Rows from block 2 of a small segmentation model, named by matrix and row number. Each number is 200 + 20 x the weight over its row's rms, rounded and kept within 0 to 999. All counts start at 0.
Before each channel's rows are labels from the 100 images, of 14848, where the channel reaches its highest value: "top examples" is what is common among them. Only what is clearly more common there than usual is listed. The data: rendered made-up planets.
# conv: 3x3 conv (model.enc.2.0.conv.weight, 192x192x3x3, each kernel summed), inputs 96-191

top examples: cracked ice world; cloud-covered world
conv.172,206,198,180,202,199,201,208,197,192,196,225,210,184,201,234,229,232,207,199,163,205,189,222,166,215,206,171,198,189,215,187,209,199,206,185,216,214,202,211,221,207,178,230,228,205,208,218,216,234,201,166,194,189,200,156,207,214,229,196,186,213,188,218,166,181,210,194,203,204,204,220,183,218,211,208,232,187,183,200,203,211,237,187,199,203,222,199,187,187,194,238,197,231,224,221,223

top examples: cracked ice world
conv.60,208,187,185,221,221,208,182,190,197,186,178,215,219,218,190,188,210,191,186,187,227,197,196,208,234,198,204,216,212,202,212,244,163,199,214,210,197,206,201,200,218,168,244,222,235,209,219,161,166,206,191,224,211,186,144,200,189,208,183,172,223,182,213,183,215,188,209,186,211,191,193,197,224,188,226,224,209,196,215,193,213,192,201,213,162,237,197,199,207,181,234,194,204,159,185,194

top examples: rings; ocean world
conv.183,188,181,188,234,169,194,197,203,194,193,219,216,224,219,208,215,208,180,183,184,217,210,204,199,207,192,206,196,186,181,183,205,177,209,189,228,189,171,197,221,182,211,202,224,167,210,193,175,211,196,235,189,180,186,213,199,187,221,205,194,180,206,210,227,238,246,195,169,194,199,180,182,222,200,252,196,195,213,223,192,184,188,202,197,191,174,196,199,197,234,239,197,182,211,205,168

top examples: rings
conv.18,156,207,225,204,195,243,195,200,195,210,206,199,208,227,201,225,235,200,198,215,155,216,204,200,168,186,193,233,238,175,190,188,222,221,203,231,163,215,199,184,174,190,233,184,202,219,177,192,214,210,201,203,156,170,197,200,202,203,194,191,177,197,217,214,239,202,199,209,206,209,200,174,201,170,186,175,174,197,175,231,205,183,206,189,195,197,186,204,214,217,205,223,185,178,197,152

top examples: rings
conv.151,216,184,174,229,163,203,199,180,230,178,217,208,201,219,207,183,175,185,205,210,227,177,211,219,224,208,198,244,209,182,192,200,178,185,209,193,186,219,218,207,180,241,219,180,203,231,236,183,188,201,199,160,210,197,159,170,209,194,204,219,213,204,181,168,228,213,206,219,197,165,179,190,192,248,212,193,182,198,208,211,218,206,199,232,204,207,185,185,181,164,193,170,192,168,187,160

top examples: rings
conv.72,184,187,213,192,189,166,199,198,209,190,194,191,231,256,232,191,214,183,209,213,200,209,191,215,216,209,169,203,206,219,205,234,185,210,183,207,200,174,177,186,209,191,196,169,195,222,204,200,213,196,229,210,214,215,183,210,201,218,208,193,141,203,234,225,204,229,206,217,216,186,208,187,213,137,187,225,199,197,182,180,206,221,187,183,198,215,250,209,208,239,227,208,156,199,171,219

top examples: rings
conv.86,208,187,170,173,218,206,205,189,203,255,249,220,207,186,199,201,220,179,191,205,183,169,200,176,223,208,228,192,182,235,216,209,210,238,181,236,246,202,178,212,210,215,212,210,167,171,199,223,224,197,215,184,209,178,197,221,196,174,186,186,152,171,230,205,191,195,222,202,162,202,219,186,186,202,201,222,207,191,194,184,182,195,212,218,218,220,215,199,231,223,209,202,199,194,203,209

top examples: rings
conv.153,174,220,188,229,199,194,213,207,209,222,215,187,192,224,229,160,196,147,218,194,211,200,196,215,221,223,196,227,216,209,183,206,183,212,200,184,201,231,174,215,187,201,183,172,190,223,141,192,230,184,237,171,203,195,196,212,201,205,220,188,220,204,227,194,231,200,190,181,181,187,183,198,191,195,205,195,205,210,202,225,220,182,198,203,175,234,253,198,215,188,179,182,164,208,174,182

top examples: rings; cracked ice world
conv.131,197,190,211,207,221,193,183,166,207,194,193,177,219,232,219,222,191,225,226,205,161,219,208,235,198,260,210,195,197,172,208,210,207,202,187,188,165,164,196,198,209,191,190,212,190,206,182,232,200,197,193,226,203,196,205,169,192,203,237,185,153,229,205,210,204,218,223,181,185,196,201,189,176,181,235,230,199,227,214,190,174,170,187,172,184,206,193,206,199,210,206,198,200,205,197,217

top examples: rings
conv.119,179,217,207,229,192,207,198,201,160,190,198,212,232,219,262,179,211,183,211,229,190,245,220,182,178,236,168,194,199,217,185,188,203,208,219,194,201,180,197,207,205,186,220,197,230,203,180,201,212,185,194,219,186,185,194,217,204,198,206,186,188,233,203,211,202,222,173,174,178,186,169,214,192,212,217,187,188,194,181,177,155,203,187,239,209,217,210,199,176,217,227,197,188,213,213,177

top examples: rings
conv.92,176,172,206,194,196,196,211,221,171,191,171,179,195,198,181,218,158,211,182,165,167,188,233,215,214,225,194,224,185,182,188,195,205,181,177,203,170,183,200,220,184,209,183,210,182,207,204,193,217,201,205,145,184,179,185,234,202,208,193,205,192,210,219,186,216,183,229,232,220,189,211,198,192,213,199,209,216,210,202,203,221,188,182,199,197,245,184,203,218,164,189,213,212,229,214,189

top examples: rings; cracked ice world
conv.174,206,194,200,173,154,213,186,197,224,177,165,199,155,186,189,191,228,210,201,194,205,198,232,195,191,175,228,186,214,163,168,216,206,215,201,191,209,184,198,168,184,187,206,219,219,181,210,207,203,216,224,185,217,213,197,159,208,175,204,198,221,193,196,208,198,196,217,179,210,192,172,230,215,247,202,202,201,158,220,223,215,184,181,209,190,173,166,191,185,196,226,175,173,191,192,162

top examples: rings
conv.37,206,214,177,211,154,204,184,189,191,155,194,199,180,206,216,241,193,203,218,174,190,221,215,174,223,206,224,172,209,200,165,151,199,192,193,194,187,222,190,228,210,178,189,176,183,178,198,197,203,196,205,169,181,197,190,166,171,223,206,176,215,210,218,192,202,193,216,178,205,203,221,211,213,232,243,177,174,210,198,191,190,165,219,224,204,159,182,198,164,204,215,196,205,189,212,204

top examples: rings
conv.152,162,197,177,226,208,210,213,225,180,180,218,210,163,191,248,229,178,206,211,196,190,194,210,197,192,190,205,203,231,191,205,185,217,225,198,207,226,197,195,190,197,183,231,186,201,213,199,195,220,200,210,184,161,148,195,194,189,206,211,187,172,195,222,205,217,209,199,183,174,212,229,225,188,207,226,163,188,180,208,200,183,186,188,221,165,188,204,191,142,191,200,196,209,200,209,179

top examples: cracked ice world
conv.139,204,190,181,215,167,183,194,202,207,193,205,175,176,163,202,198,196,180,221,185,209,174,180,191,168,209,205,218,232,194,203,181,207,197,214,186,166,198,218,178,178,221,191,178,210,188,177,172,223,206,209,219,229,191,220,190,223,201,194,189,203,193,201,207,196,177,242,162,232,219,207,199,168,232,229,206,198,216,188,224,175,191,200,200,205,201,192,248,222,178,220,193,168,209,221,202

top examples: rings
conv.104,210,195,172,191,196,194,187,168,217,185,194,227,186,164,230,206,201,205,192,182,170,220,178,206,230,174,222,206,195,169,220,201,202,191,191,229,220,202,186,160,204,189,183,202,177,167,215,209,213,198,180,150,158,199,203,151,210,213,193,237,219,178,200,171,175,223,195,161,215,209,220,199,213,226,214,228,209,226,216,177,196,196,170,198,217,165,227,213,195,196,214,191,178,177,198,220

top examples: rings
conv.118,179,194,179,201,204,215,251,159,209,178,191,207,201,205,183,182,212,233,202,195,199,220,196,173,174,190,157,209,186,186,193,212,191,208,178,177,229,204,187,196,191,174,212,225,208,217,155,219,194,200,231,183,206,199,196,197,224,200,157,235,216,166,181,203,220,206,197,208,164,202,218,242,190,193,180,169,209,186,185,173,190,217,177,216,212,195,204,206,182,207,203,194,241,216,239,212

top examples: cracked ice world
conv.50,163,187,173,199,194,203,183,226,181,157,174,178,182,227,200,212,167,213,199,192,166,222,239,185,223,198,208,167,195,205,200,205,187,221,173,203,214,195,208,201,227,193,202,203,178,170,183,165,210,207,215,214,211,168,211,201,194,208,226,178,221,191,204,196,212,255,189,196,169,199,211,230,202,210,191,188,186,216,181,224,204,196,217,222,208,225,191,200,214,194,240,179,224,175,200,181

top examples: rings
conv.38,177,221,180,214,163,168,226,229,210,215,215,217,223,183,231,202,188,194,194,224,232,196,182,165,194,189,215,202,213,212,215,171,197,180,194,199,234,213,204,215,173,193,214,179,169,207,216,206,180,205,224,180,190,198,195,165,188,190,189,189,231,183,207,179,230,179,216,232,217,174,196,221,230,212,203,198,181,197,179,178,209,216,192,220,210,199,141,217,205,179,198,194,154,173,193,187

top examples: rings
conv.124,178,188,218,206,215,225,188,188,212,216,190,188,208,206,190,185,195,190,227,181,154,207,230,189,189,224,182,189,161,183,195,178,187,209,221,231,202,198,213,186,216,197,214,199,174,227,151,168,169,207,189,215,208,209,179,181,223,200,219,171,191,196,176,217,227,199,222,204,166,201,203,178,202,222,211,189,200,162,228,184,206,216,204,178,170,210,175,188,244,218,182,192,173,223,199,161

top examples: rings
conv.116,184,184,180,179,226,193,191,217,194,202,185,193,181,201,200,155,193,189,231,197,170,193,227,215,196,219,235,199,190,182,190,161,200,195,187,238,227,182,188,199,157,200,216,213,194,201,162,224,221,180,184,179,191,186,237,214,195,187,198,204,225,174,208,216,187,207,198,182,207,195,213,199,157,210,196,204,229,144,234,215,239,189,207,187,176,226,199,213,213,199,193,227,189,197,198,209

top examples: rings
conv.5,184,188,147,175,223,203,176,192,192,177,251,196,205,197,224,212,175,193,202,163,190,222,217,174,228,213,230,202,210,231,190,178,185,220,180,227,199,224,184,206,175,184,215,193,225,197,191,201,218,218,202,179,196,226,172,197,177,179,201,181,216,198,203,208,204,230,193,183,177,186,225,146,202,197,223,213,210,187,240,234,250,202,183,185,204,230,180,195,200,179,174,210,204,236,215,203

top examples: cracked ice world; crescent
conv.107,207,181,166,213,243,223,178,203,201,188,191,208,224,175,230,185,184,212,224,171,222,209,221,203,201,244,180,155,197,233,210,155,188,158,215,190,212,158,216,199,187,234,220,197,217,207,191,198,180,209,189,220,213,191,229,188,218,203,227,207,220,184,204,210,209,203,188,205,222,188,198,201,217,168,207,188,185,191,187,198,212,234,250,228,202,201,219,210,216,179,154,213,208,209,177,195

top examples: cracked ice world
conv.67,197,206,187,233,219,209,208,214,220,183,197,206,248,189,215,230,203,209,198,208,208,208,228,172,198,243,190,171,188,209,198,195,184,189,192,238,216,202,216,191,179,173,227,154,195,197,175,176,181,213,212,193,218,171,206,185,207,199,220,192,206,181,175,221,206,228,224,209,179,207,202,188,186,232,213,214,206,184,215,212,220,217,191,218,171,235,208,168,243,204,152,177,163,188,198,205

top examples: rings
conv.74,185,186,142,196,149,188,169,194,185,170,171,201,201,210,182,205,180,204,192,190,198,223,202,172,250,208,227,205,189,216,190,185,212,227,207,205,202,200,218,202,177,201,216,211,202,194,201,178,195,174,205,192,213,212,238,191,221,202,191,211,198,184,203,201,175,169,203,207,205,169,191,208,184,233,197,189,203,201,231,205,205,200,190,199,194,237,176,211,218,213,225,221,173,185,197,226

top examples: rings; cracked ice world
conv.65,215,215,208,221,198,223,193,234,239,257,213,187,195,194,193,200,203,204,187,192,214,213,220,223,200,220,192,192,199,230,221,188,192,205,216,208,199,199,201,191,185,202,168,222,226,185,207,194,187,202,232,220,210,193,188,241,206,183,222,197,212,204,217,201,206,212,201,162,174,195,226,168,185,174,215,234,180,193,190,178,203,182,174,194,183,185,155,218,196,167,190,194,184,206,242,197

top examples: rings; glowing rim; full; cracked ice world
conv.180,168,169,152,244,210,163,191,228,206,171,182,186,213,230,229,183,218,186,236,190,239,203,218,184,176,234,224,192,170,205,212,196,223,212,192,208,198,190,186,183,194,178,205,184,232,224,187,164,181,193,183,175,190,207,197,207,219,204,201,198,222,205,197,216,241,222,218,216,196,231,189,209,169,238,198,191,186,195,205,194,194,211,201,238,186,241,207,215,190,177,198,201,184,189,159,161

top examples: rings
conv.66,158,189,208,211,179,212,182,216,219,228,196,189,190,201,214,235,214,209,181,215,176,171,231,224,211,179,188,211,178,198,208,239,223,216,183,171,196,218,192,200,183,170,199,213,167,183,168,199,182,237,214,211,198,206,199,236,209,172,198,175,206,193,174,238,190,239,202,192,187,209,202,209,216,168,205,221,221,203,169,220,178,227,171,212,216,223,201,224,194,180,187,181,211,206,217,199

top examples: rings
conv.2,186,191,188,237,187,173,179,197,201,195,171,210,209,202,224,206,195,173,205,232,185,212,245,174,190,208,193,212,192,190,210,171,203,194,187,237,193,239,199,178,185,168,228,196,203,179,177,154,202,218,183,189,199,207,215,219,207,216,251,161,193,194,166,232,195,188,191,195,165,212,197,183,246,227,192,179,192,209,189,199,247,208,194,197,203,209,193,198,177,202,200,231,205,158,172,211

top examples: cracked ice world
conv.165,188,180,195,177,203,199,214,219,187,188,198,188,195,191,204,232,186,188,211,175,224,165,210,220,186,167,151,215,175,190,223,180,192,179,195,217,231,202,188,211,212,177,153,209,204,202,221,197,177,190,204,197,163,166,200,214,229,230,191,186,197,211,222,189,193,214,220,235,188,230,214,247,197,219,211,208,199,193,174,166,173,207,220,232,210,180,204,174,172,221,203,205,232,167,230,226

top examples: rings
conv.10,173,201,203,229,243,252,196,183,172,177,218,234,225,225,219,183,219,150,220,195,188,199,212,221,181,192,179,224,230,218,224,195,211,180,216,171,232,190,226,205,182,186,241,199,207,212,213,200,209,249,227,213,215,193,168,212,178,248,220,185,191,208,225,210,262,246,181,199,182,179,190,211,235,204,167,188,203,198,239,205,175,205,202,237,192,190,212,186,204,219,205,167,200,218,197,224

top examples: rings; moons: three
conv.154,181,200,183,205,198,233,192,207,184,223,205,220,200,174,243,224,186,198,179,234,182,203,194,149,193,187,208,241,166,218,214,201,164,198,202,215,237,206,196,189,202,196,188,210,218,189,211,196,205,228,195,235,205,161,195,206,212,201,204,180,202,177,202,223,221,222,212,178,208,203,199,190,174,175,173,171,196,233,222,189,215,208,192,221,211,246,175,219,195,225,205,213,151,238,206,220

top examples: rings
conv.90,153,247,182,178,209,198,186,199,236,191,202,198,187,148,259,203,184,166,223,218,183,228,202,204,206,242,212,236,177,193,182,195,198,215,228,228,209,192,189,183,218,193,253,181,173,191,204,195,221,196,201,198,198,212,204,187,168,200,197,214,153,222,191,195,193,179,233,183,176,205,189,194,210,195,178,210,188,236,187,199,200,201,210,190,198,197,167,183,227,190,235,208,208,155,173,187

top examples: cracked ice world
conv.26,207,217,235,186,207,215,212,195,223,217,188,206,231,203,195,217,198,217,188,183,224,195,199,203,185,163,223,193,185,204,189,218,203,203,216,196,205,212,195,185,224,186,192,207,174,213,229,219,196,200,176,235,188,224,204,200,155,252,215,205,191,188,176,210,180,191,187,237,222,209,193,217,222,193,174,224,186,210,214,195,197,193,207,197,206,219,204,199,220,199,165,189,148,203,188,193

top examples: rings
conv.77,183,177,176,148,219,192,198,183,226,198,185,208,180,202,229,184,191,176,207,171,181,187,173,205,200,213,218,238,188,207,207,218,194,200,213,165,187,208,190,179,166,220,248,193,192,211,167,213,203,176,181,154,220,241,173,194,166,163,181,194,210,201,227,227,199,185,196,211,182,184,195,206,171,209,179,203,228,180,214,187,187,205,218,173,215,205,213,178,233,224,218,223,178,201,175,164

top examples: cracked ice world
conv.159,193,215,218,210,194,211,178,201,199,193,175,223,162,213,218,190,196,180,230,162,184,184,224,211,200,225,186,214,202,189,180,240,185,232,204,224,227,184,162,194,184,180,195,175,213,196,194,235,182,182,194,207,221,150,186,230,192,218,227,204,239,197,210,201,202,225,214,212,174,216,192,191,230,216,197,225,154,196,221,201,174,216,213,207,196,205,172,190,238,194,182,155,219,204,201,220